A small image flow-matching model, trained from scratch: 32-pixel images.
Rows from block 7, named by matrix and row number. Rows with one number belong to one attention dimension. Each number is 128 + 24 x the weight over its row's rms, rounded and kept within 0 to 255. All counts start at 0. After the name is the row's rms in percent of the matrix's.
# q: attention query (model.blocks.7.attn.q.weight, 256x256), inputs 0-127
# k: attention key (model.blocks.7.attn.k.weight, 256x256), inputs 0-127
q.139 084 [165 125 120 155 159 101 112 164 136 101 156 143 146  91  96  95 120 139  94 134 135  97 131 141 164 115 141 116 113 103 147 189 136 139 128 141 155 107 106 164 156 105 101 167 145 133  97 114 107 116 156  56  78 136  92 105 136 121 152 106 127 109 134 112 182 137 106  79 113 140 147 127 141 156 107 150 150 123 107 131 143 139 127 109 151 124 140 116 137  92 164 141 178 126 107 163 158 117 116 149 149 129 110 115 138 109 155 121 129 113  86 159 116 143 114 153 126 113 170 127 132  76  97  74 173 174 116 119]
q.140 080 [122 121 110 111 117  95 115 151 162 132 110 130 111 141 113 152 147 162 200 151 114 146  95  78 152 166 147  90 134 163 143 109 151 166 161 135 106 105  93 119 159 125 153 116 146 161 132 174 107 149 151 168 170 136 141 147 144 121 107 178 110 120  91 135 155 140 106 145 144 116 117 135 157 144 135 102 113 115 135 110 139 128 150 137  95 162  84 139 148 142 126 137 116 141 190 136 144 121 102 145 131 101 131 113 126 157 147 171 135 166 190  95 119 108 149 117 140 141 106 109 134 149 143 114 161 123 132 119]
q.141 082 [152 131 135 154 152 133 107 161 117  96 178 110 152 132 127  93 100 123  77  95 168 106 122 151  84 101 144 108 109 101 124 110 119 141 125  96 125  87 128  81 101 109 129 111 122 130 141 122 131  77 126 129 109 167 112 102 121 146 133 103 112 132 122 170 137 109 134 120 115 169 116 152 141 116 119 119 148 141 104 156 121 138 106 132 126 120 120 125 105 124 160 137 145 146 105 162 113 130 134 180 124 114 140 105 115 105 117  39 149 112 141 157 110 124 124 108 154 128 128 149 114 132 135 137 146 106  92 131]
q.142 094 [ 94 164 102 120 154 114 122 159 159  96 110  95 120  90 151 110 110 123 117 149 160 137 144 117 139 146 155 105 133 134 108 142 134 180 137 149 139 124 148 117 136 134 106 118 145 145 116 157 160 160 126  87 110 139 106  94 106 145 158 148 116 118 138 128 165 159 112 179  93 133  89  94 165 104  91 124 141 139 154 124 132 131 146  71 133 150 129 103 122 144  90 112 116 117 120 116 113 109 119 155 133 157 126 135 122 111 137 117 168  96 108 124 106 115 122 134 156 129 101 161  95 117 134  81  87  54 102 136]
q.143 084 [143 118 124 124 137  93 163  87 131 142 135 133 102 102 114 157 104 113 115 152 148 169 117 141 122  76 150 122 124 139 154  92 109  92 123 127 121 117 102 122  52 141 147 152 136 137 138 165 158 143 152 121 125 159  93 112 132  58  84 147 148 131 144 118 113 106 158 129 100 135 136 134 135 109 136 121 124 138 145 109 129 116 118 152 123 102 134 144 132 115 112 120 163 135  75 110 132  93 140 141 139 157 172 135  86 141 113 108 124 123 160 118 128 163 154  85 112 144 133 107  91 138  99 111 132 128 107  82]
q.144 060 [116 208 143 146  96 158 128  93 125 100 176 132  84 131 121  90 162 114 167  91 141 155 117 136 121 132 116 151 100  96  97 131 108  91 142 144 126  93  97 168 112 124 103 100 109  87 104 108 156 120 132  98 167 141 120 145 124 103 134 164 154 129 142 117 160 112 151 158 126 133 126  97  96 124 113 131 106 145 105 114  88 136 100 144 119 132 114 117 123  90 149 113 134 124 155 123 121 110 112 134 140 125 149 108  93 129 137 157 158 111 154 143 134 134 145 139 133 138  64  75 135 109 114 121  93 183  74 153]
q.145 082 [135 111  96 122 119 112 104 138 116 146 146 101 164 144 155 124 138 125 111 126 132 109 117  94 144 112 121 140 128 132 111 151 125 179 120 114 104 120 148 138 165 134 127 153 146  94  90 130  85 111 116 145 149 126 120  50 120 102  62  67 111 138 106 113 119 133 137  96 135 103 112 122 105 133 123 107 130 157 124 115 113 145 121 131 122 146 116 121 141 101 151 115 118 113 140 215 163 115 112 136 148 129 135 140 174 100 148  88 120 120 126 104 129 142 125 118 163  97 134 109 170 103  95 122 119 135 149 172]
q.146 135 [128 124 142 114 123 144 121 129 148 143 116 130 111 121 120  93 167 123 119 126 114 139 143 129 180 136 145 131  93 158 115 120 127 170 128 126 133 150 140 115 112 103 148 127 119 151 133 112 110 103 121 153 124 151 148 114 155 122 114 135 116 127 137 106 145 157 137 120 165  96  93 135 123 110 120 153  79 128 142 122 138 118 157 167 109 115 148 102 174 128 124 127 118 120 112  70 107 115 113 117 159 156 115 107 140 114 139 132 149 110 133 103 129 162  95 120  75 122  66 127 150 123 128  96 118 140  92 193]
q.147 143 [166 118  82 103 139 112 105 155 131 140 122 184 119 121 141  68 116  83 127 136 117 173  98 108 138 141 132 121 112 135 122  78 129 145 137 126 143 164 118 111 174 145 111 109 136 109 106  87 148 154 122 156  74 127 126 100 159 126 157 112  96 145 128  99 114 120 191 116 121 138  98 119 173 139 115  81 110 155 107 117 131 102  90 120 107  93 150 113 162 157 160 113 132 113 167 135 131 120 142 145 115 112 101  97 148 105 154 174 163 111 143 118 163 121 121 114 110 150  97 109  73 152 129 135 160  86  99 141]
q.148 055 [162 112 144 132 123  62  87 131 139 133 103 139 178 129 134 169 118 141  86 133 147 124 152 139 144 117 146 105 135 117 155 132 161 180 129 124 161 169 118 138 107 141 174 155 118 105 168 115 133 116 131 167 154 159 174 116  89 151 171  72 139 110 101 140  85 124 107 118 151 151 149 175 169 112 143 125 136 170 127 135 145 127 149 124 131 143 127 117 170 146 117 128 137 109 120 132 153 135 109 136 122 104 118 156 155 134 106 132 152 169  97 131 130 140 111 138 112 108 142 186 150 125 126 117 141 106 107 161]
q.149 069 [128  97 117 100 137 133 153 125 130  62 122 133 160 121 141 103 162 128 162 154 142 138 116 156 144 125 169 115 146 135 158 115 120 165 133 127 126 154 127 176 160 124 162 119 138 111 125 127  77 140  61 110 152 136 143 143 124  87 152 122 150 145 121 100 122 138 165 150 122 111 140 123 169  94 113 140 120 137 127 118 101 137 134 153 127 116 156 126 106 146  78 125 106 111 157 116 139  90 101 120 109 130 119 133 131 152 120 132 135 123 144 142 135 132 127 143 106 130 179 116 144 110 110 169 174 131 106  97]
q.150 131 [158 114 101 113 126 116 132 141 130 136 139 172 121 187 145  62 132 109 146 111 118 133 123 124 118 143 129 119  95 134 134  85 114 120 130 113 118 137 118 124  92 141  96 122 122 129 124 108 115 138 144 134 131 151 121 152 107 134 129 149 127 133 124 128 109 111  91 113 107 136 124 110 156 107 135 158 127 132 117 136 134 102 143 108 105  93 128 140 122 120 134 152 118  96 148  73 150 133 116 136 107 131 122 125  79 119 138 115 113 120 128 128  38 151 106 111 107 131 140 105 188 109 156 134 137 159  84 122]
q.151 159 [120  84 149 167 113 151 129 119  90 198 130 112 104 117 132 121 154 143 108 164 135 170 141 131 143 119 107 101 127 144 113 113 125 109 148 111 131 106 166 130  93 131  86 138 144 200 136 135  98 108 107 119 185 149 126 176 118 143 142 121 126 122 132  66 119 146 162 175 148 117 110 144 110 138 142 143 182 173 126 115  66 150 145  88 124 146  92 137 106 120 101 113  91 134 127 103 112 111 123 123 117 122 148  91 158  95 115 128  94 125 100  98 125 105 181 141 135 139 103 142 107 110 120 118 113 119 115 143]
k.139 137 [100 156 154  62 147 121 126 137 175 135  82 141  72 150 180 156 134 111 182 131  93 189 134 114 156 128  95 144 124 138 115 135 133 108 138 146 115 110 134 119 112 140 156 140 129 125 186 164 141 155 142 134 168 156 120 160 116 108  90 196 161 141  85 108 100 118  95 149  93 120 158 139 130 148 133 115 101 130 136 137  67 136 116 127 117 146 113 163 129 165 109  92 119 145 158  90  80 132 136  79 118 160 135 136 117 147 118 122 124 129 142  89 133 104 152 131 135 126  78 123  69 140 160 140 108 120 127 145]
k.140 076 [ 80 132 178 104 125 116 149 148 112  98 127 188  92 164 149 135 117 115 111 138 141 167 131 101 158 128  98 111 119 141 140 132 161 210 113 105 139 112  58 109 144 137 157 124 134 119 172  94 129 150 175 113  95 162  93 139 124  95 108 153 147 144 128 121 117 145 127 109 128 145 192 132 134 152 149 120 140 148 127 135 114  96 114 149 136 121 143 164 165 150 118 128  88 122 152 111 138 100 167  75 105 151 110 123 136 127 149 139 145 153 138 134 110 154  96 125 148 150  77 128 142 147 136 157 101 166 122 168]
k.141 073 [121 147 138 134 134 142 147 132 112 144 142 100 139 129 133  91 135 161 127 128 102  68 152 137 116 103 106 114  84 148  85 138 146 144  83  76 141 139 133 156  97 144 124 118  95 106  86  93 156 126 102 137 116 114 139 105 147 152 149 103 127 141 159 111 120 103 147 116 130 118 142 111  65 148 118 135 131 170 107 100 134 122 155 162 104 116 130  62  66  90 155 132 137 117 138 141 115 132 124 154 105 140 146 115 112 158 124 130 106 127 131 137 179 142 118 135 130 173 133  88 176 149 131 119 106 160 131 125]
k.142 101 [178 105 150 120 127 162 159  86 142 101 144 105 154 141 149 137 164 166  87 108  87 129 120 101 154 152 107 133 100 136 151 104 133  90 106 159 145 121 135 134  91 133 138 130 105 165  92 142  48 102 137 159  98 103 101 142 119 131 131 116 138 128 115  68  89 138 153  99 153 122 156 139 113 126 149 136 112 111  94 132  86 130 145 136 103  95 139  89 129  98 148 148 129  85  94 129 135 167 106 158 173  99 104 142 111 144 117  93 127 147  92 136 129 131 103 122 149 160 134  74 192 161 101 194 144 113  97 107]
k.143 093 [124 154 119 103 147 129 141 135 100 143 107  94 120 144 124 106 111  80 117  87 153  98 106 138 104 127 137 110 123 107  60 143 142 156 121 115 118 154 157 106 173 132 120 108 159 164 147  94  90  98 115 123 126 170  95 112  78 139 110  85  96 157 112 112 134 123 101 152 110 169 114 136 125 128 143 110 174 118 152 142 143 110  92 101 105 154 146  85 141 119 119 154 151 143 152 146 121 118 139 121 104 151  82 153 134 125 121 154 124 111  88 133 114 132 154 130 139 159  76  67 133 133 135 158 156 107 107 130]
k.144 059 [116 152 113 122 116 134 109 131 134 150 146 134  76 128 120  83 126  95 208 134  90 147 124 114 110 105  72 120 102 138 169 134  93  95 113 122 118 129 113 166 118 135  94 122 136 107 154 152 204 135  94 150 157 136 111 206 152 126 190 166 129 103  99 116 114 118 127 100 135 140 103 100 129  82 105 111  84 182  92 137 139 110  99 137 117 135 113 132 170 101 137 148 152 152 129 141 144 123 105 120 142 112 151 116 133 144 119 161 136 139 115 143  94 124 150 125 155  92  88 126 142 138 151  84 120 127 122 142]
k.145 072 [113 148 158 149 105 124 109 140 127  89 161 137  87 125 165 114  93 113 103  91 100 121 102 104 144  74  96 129 151 126  87 125 128 125 130 133 120 117 103 106 146 109 139 126  98 109 159  95 114 184 129 147  98 182 154  98 133 108 190 118 124 136  98 123  89 143 130  76 133 155 129  94 131 118 119 161 122 156 120 116  64 156  68 143 120 129  77 141 134 127 103 130  97 104 117 146 164 140 139 143 133 140 123  97 129  91 146  97 125 128 136 194 116 146 104 114 140 144 156 133 156 110 142 125 138 113 148 159]
k.146 129 [109 129 153 143 131 100 127 113 107 136 135 146 169 130 136 115  84 111 143 128 187 143 118  99 112 108 145 149 117 141  75 115 126 161 115 121 102 127 160  82 117 127 129 140 117 109 123  98 173 124 138 139 164 115 143  82 151 138 188 139 128 135 118 100 130 135 129  99 193 134 125 127 128 149 114 135 135 164 161 101 109 105  94 139 142  87 165 108 118 135 103 129 118  91 111 108 106 132 135 122 159 146  99 128 110 164 121 147  98 130 131 154  97 171 120 160 126 108  93 103 177 126 115 153 130  80 135 158]
k.147 153 [ 98 104  86  90 147 160 165 148 170 139 124 178 129  96 118 128 165 180 130 107 104 157 119 140 175  58 156 129  96 127 175 116 144 147 107 130 162 150 136  91  98 131 107 137  93 122 130 117 157 107 158 126  92 118  95  96 139 127 174  76 131  98  96 130 114 135 138 133 119 124 154  71 170 117 180 141 117 184 109 129 117 102 108 132 160 130 182 158 123 118 129 150  61 126 168 126 120 137 129  99 135 146 129 102 110 103 137 115 138 103 128 151 125 106 133 127 121 136 141 108 149 129 128 112 108 104 112 137]
k.148 052 [144  79 118 156 149 111 108 120 115 129  97 126 144 138 125 135 111 129  53 118 174  97 107 132 159 159 144 157 126 134 115 148 123 124 135 121 164 189 137 123 179 134 142 113 134 139  98 136  99 163 167 157 140 152 136  52  82 104  91 139 127 157 121 151 128 147 149 124 146 101 130 176 136 107 176 151 138 105 137 131 104 136 128 120 128 153 125 124  99 163 107 145 112 120  94  98 128 168 102 171  94  75 134 121 132 109 133 115 105 147 162 114 160  99  76 142 125 121 137 144 150 140 168 160 141 154 109 121]
k.149 073 [115 121 178 140 118 127 134 128 124  94 125 152 138 145 144 196 101  91 172 165 112 124 121 146 132 105 154 162 121 139 143 136 135 173 137  97 131 112 111 115 143 163 168 148 143 106 161 127  66  96 105 108 108 148 174  95 116 130 152  81 127 129 130  95 114 148  97 185 156  95 138 125 129 184 115 155 160 103 156 131 128 129 122 141 143 123 141 152 106 163 113 143 152 116 139 162 148 147 133 139 130 137 144 131 142 123 140 117 128 106  83 179  95 139  95 143 100 134 154 122 104 125  69 166 185  86 157 120]
k.150 129 [102 138 115 102 113 168 118 137 140 187 147 158 160 137 151 133 178  85 117 112 130 173 116 149 150 147 116 156 135 104  91 132 108 135 122 138 175 103 159 155 107 148 124 132 159  91 115 146 161  75 149 146 140 107 129 133 102 129  97 122 122 127 139 114 114 109 163  60 101  83 130 143 145 117 109 149 137 154 101 158 131  84 135 164 131 142  82 128 111 100 123 135 110 126 119 160 121 137 101 132  86 146 117 147 125 148 123 111 113 135 107  72 150 129 119 163 112 136 152 115 105  99  89 147 131 118 103 150]
k.151 142 [105 104 173  63  90 117 119 113 134 122 112 107 163 153 139 106 117 172 101 123 108 109 152 127 142 117 123  83 133  94  98 150  89 146 150 115 129 112 117 140  91 106 124 130  92 123 114 130 120 136  92 132 164 158 114 129 103  98 145 156 164 176 120 100 124 113  91 128 153 136 111 121 126 155 134 108 170 107 154 116 109  62 101 100 114 103 134 132 163 172 115 120 120 133  93 122 135 129 147 134 180 141 141 125 137 108 126 146 122 106 146 155 125 140  65 120 102 134 129  88 144 117 118 119 119 141 110 158]